{"train_examples": 97500, "image_size": 32, "targets": ["small cells"], "depths": [2, 4, 4], "loss": "cross_entropy", "shampoo_beta": 0.95, "eps": 1e-08, "adamw_lr_other_params": 0.0018, "batch_size": 384}
Rows from block 2 of a small image classifier, named by matrix and row number. Each number is 500 + 40 x the weight over its row's rms, rounded and kept within 0 to 999. All counts start at 0. Numbers have three digits each. After the name is the row's rms in percent of the matrix's.
After each channel's rows are labels from the 100 images, of 14848, where the channel reaches its highest value: "lies over" is the class under the peak. Only what is clearly more common there than usual is listed. The data: simulated stained blood smears.
# conv: 3x3 conv (model.blocks.2.conv.weight, 128x64x3x3, each kernel summed), inputs 0-63

conv.49 099:516416401455493574498502447472449510444501376519503499501500505480458416531485485545495457457498542517490479490476551538503506486470561516479462503458517483502541463528484511495400516559520469
lies over: nucleus

conv.27 099:528509601404531505488513453578524570463503513449495468555539472469490524456475512549498495509428455476459465541504481480454513427512542449541558483506465553480509470396469508510500500542496508
lies over: nucleus; large cell

conv.107 075:487513472538552499558568489537501523501496534413496507526498500579498489451470508481565463461460442471502456500496417555471536531497443530463456587510428519504511427420540451524510458512497476
lies over: large cell

conv.40 070:457474506484467536506516499530622492507548563525510528520492445465508411530510522539500499508450427505526461429513476499483566509537494488512555479582487439432503488542467505442520414521455495
lies over: small cell

conv.89 112:472498570479528474526559486385561457523529525446501507499517454494504486453450400566521485472422450480562477495508457548457464465525509422470475551468473487483470444462499487507506482504497452
lies over: small cell

conv.74 105:492529569493475514502466540500493522519486491525521462521417399498580512475538563476474538541495482461497553455519445506491596500505490490508536482579541440456525503474498518505475512424391500
lies over: small cell; large cell

conv.71 167:502514496514516499496485494604499429483491446463552465495519450513583474537527598528502467455493469533424514523417532582490581501498568540482550472486486509473573470503493486508453504467514496
lies over: nucleus

conv.18 109:499453544550438518457453515404445408577527552482529484503491492468473509472558529430482444498543478432472531476502479488480619491480463491471468455507505473471480509501454496458525483450479478
lies over: small cell

conv.87 101:482504494440478626496523517555506537459553482443558461504512456457482480547529539495447528533473505447451455487493448496535482469520519416444543505520591538494518467448492563521468521453471504
lies over: nucleus

conv.94 069:578513504528512538514532427416511510478548487471513505547467508573450386436525542449490548468523494495520478500562447523495529419507570499514498475546454554445479489532488465529494521507501444
lies over: large cell

conv.77 097:546416488447439493413451515444477513477463452486476530463461510461468456473469534498500492471622496478508431476454524476453546529477454499471482385443520489499483508489522441497494508484500476
lies over: small cell

conv.92 121:431511462447508483549573522545517489520496500499489496538572469497514568507561487516512506465481497490490512506495461470434557493561487383470604531556514428461518484514445502503456432466480480
lies over: small cell

conv.53 166:515431400516501535519525558527517483433492475513491492495526505491477487513485490544483475471535510470468485430392531511545444513509573349504485499489547516537507502486477540510458529528550459
lies over: nucleus; large cell

conv.72 101:431524518507525511550525464433505498531489499418428446526500476518541517491509571424456520481496523477507502505514389457489526514521432469510472528557448424506512431492478538520423522454450501
lies over: small cell

conv.85 096:527463530534453524505503446504529521511547457470518490531404490520474405501469461487492452449547507585468428588531510505540508516422508584513497468520474494537546515568522497436473507544504506
lies over: nucleus

conv.43 096:486410496563487463487461450496515522527525555440489543444524493498510467512487478489525457451445445434541501455504552479468510456505480533424540467467491494483430459461600443433515539548460502
lies over: large cell

conv.106 080:497465534474460517493518478478563394506524500543535510511464520522461486524424349516500482484483495456437498526505555536512545497491540490494563486443493504566434517490481447483543476560480461
lies over: large cell

conv.111 095:516559463464565447504490395500502505524446461430430453486472507505585470497532538447421536494408478492477530450501465530525520494485480523512483487500449557508538521452484520492511572471440500
lies over: small cell

conv.14 106:533487505538444538467449559495483502480484489542497462495488400462489553480552531497483509556554554448451570545423544492491491460501495477483490462492522485416521557520460562541572456439517533
lies over: nucleus; large cell

conv.83 099:472409431551495481517480572469521670456500511493480531450538547530520465512467447520483452458495479491526447497465528511453468535493486485502484507496488441508494415528517479528442514505502507
lies over: small cell

conv.109 070:545471492460474525442481532443480478490558501493566554521416528478509464558461445493512552474520481516454480512553581489471487462485492533480494488485542504470528461523444373428509444522553465
lies over: small cell

conv.29 081:496552470475479494450498421394423504464450486489534534527505499517441464508420516498472521518571489548460436554463434464474484513433519536505499457441443512555499502534534496474524562539489497
lies over: small cell

conv.39 147:503459415468513398502509515406461499446393571483503487411491519492503499432499554503468510513528471472503514470493488471534501521513491408521523492488531505536504558453469522494510496526487412
lies over: small cell

conv.33 096:433561631412458483489491528586528478477479488511483528490448470472518541492515541432521541523481458503498508478505427446490506512493490480505544519608499487501490474463475553505495507451435536
lies over: small cell

conv.30 091:537410483524492425435465489557521514496498520473538499512485453478510539467463477454538551446397488507479471576538524472451541532476490476474505466490445480456457461500455432443512432538528447
lies over: nucleus; large cell

conv.84 109:505554579500531485554542390549505481513534484429505489535487544476508443424514533457516489448432558546516493525551450467508532487509469485546515516531443507565524459512472459476476506511520404
lies over: large cell

conv.103 139:523500481512484511477545525362391521465489429516498511589497497514445493469495605440531536528502547500530488441499472482566498521521478521533428527468504509464469498500507549517523508474517530
lies over: large cell

conv.101 104:507563576456487477480531494483504478466523468489476541541557468498472470444526465517492475483405461477531481481496503531382493406519469473459526533509484567442477488494452478468538430551482433
lies over: large cell

conv.11 094:516536509552544460502538447488541580442420493534458513498492457537492499494562472506476521490414558494465538519475469502507509443513462404563467575589501460477545449502458523507504454492510480
lies over: small cell

conv.116 119:466474386500478567523491554566444525462530497479557519467492486456510515451537532531499466464569588499518486481535484515522488552469531498452551536508519434557537451487511479484426468475561448
lies over: small cell

conv.63 079:372490532487451494476479445538555539523490503443492442512464482463494445463465508518464483411515468510512430536441433532507504523457536562522513421523448468458502459488488500479474526473445537
lies over: nucleus

conv.61 082:408496594536478467464483529465499513497475481461552412466458502400514490505508464481483463472472550538473524583514457555443456497490534431526538528496469510509513498522447458551497473431466513
lies over: nucleus

conv.80 096:458554580467552474550529506455453427560508472504463439538481516468573547507464518494503504469482435452463490479467448498430545529545498541521454562533513526536455461426491565476448482502485511
lies over: small cell

conv.6 096:558470519515461456506491494586485553469394527478491491495491457523402473447457534460508574543523507471488540544490533485559462476490611547527508474562482508512450501510502478458526556492471478
lies over: nucleus

conv.46 075:501491512476533519442450459603476514484500563474506527550469525509543470436464489483516492460453446501492460563554452510460477447443464549487484452470483500435553489485463408578545505504529556
lies over: nucleus; large cell

conv.28 104:497520511479516462514493499371483458501546375515471492508510493489469529502503484460516467498508492493519524458561489524474578499514358551444434447433487529474523503494499539507483475495499491
lies over: large cell

conv.44 164:536489400460484403491532533404467548444398588538517502410522486499482509493498477482511497489516503442524503467514490482521409518480484415505500549503508481521454515472502478479497506509535489
lies over: small cell

conv.93 087:535508478537461459520477487580486442608443465526446506451465480508589474507570586474494508502495495486532549461453473479494560502506475517520385477477531521567529506483472473543493513489472516
lies over: nucleus

conv.36 074:450429561485448475518469540488529465538499457508483505484499471521499506508496473498551355510518501541490441600490477541458528481486514461515524427457516448515563464523532438500446441515519538
lies over: large cell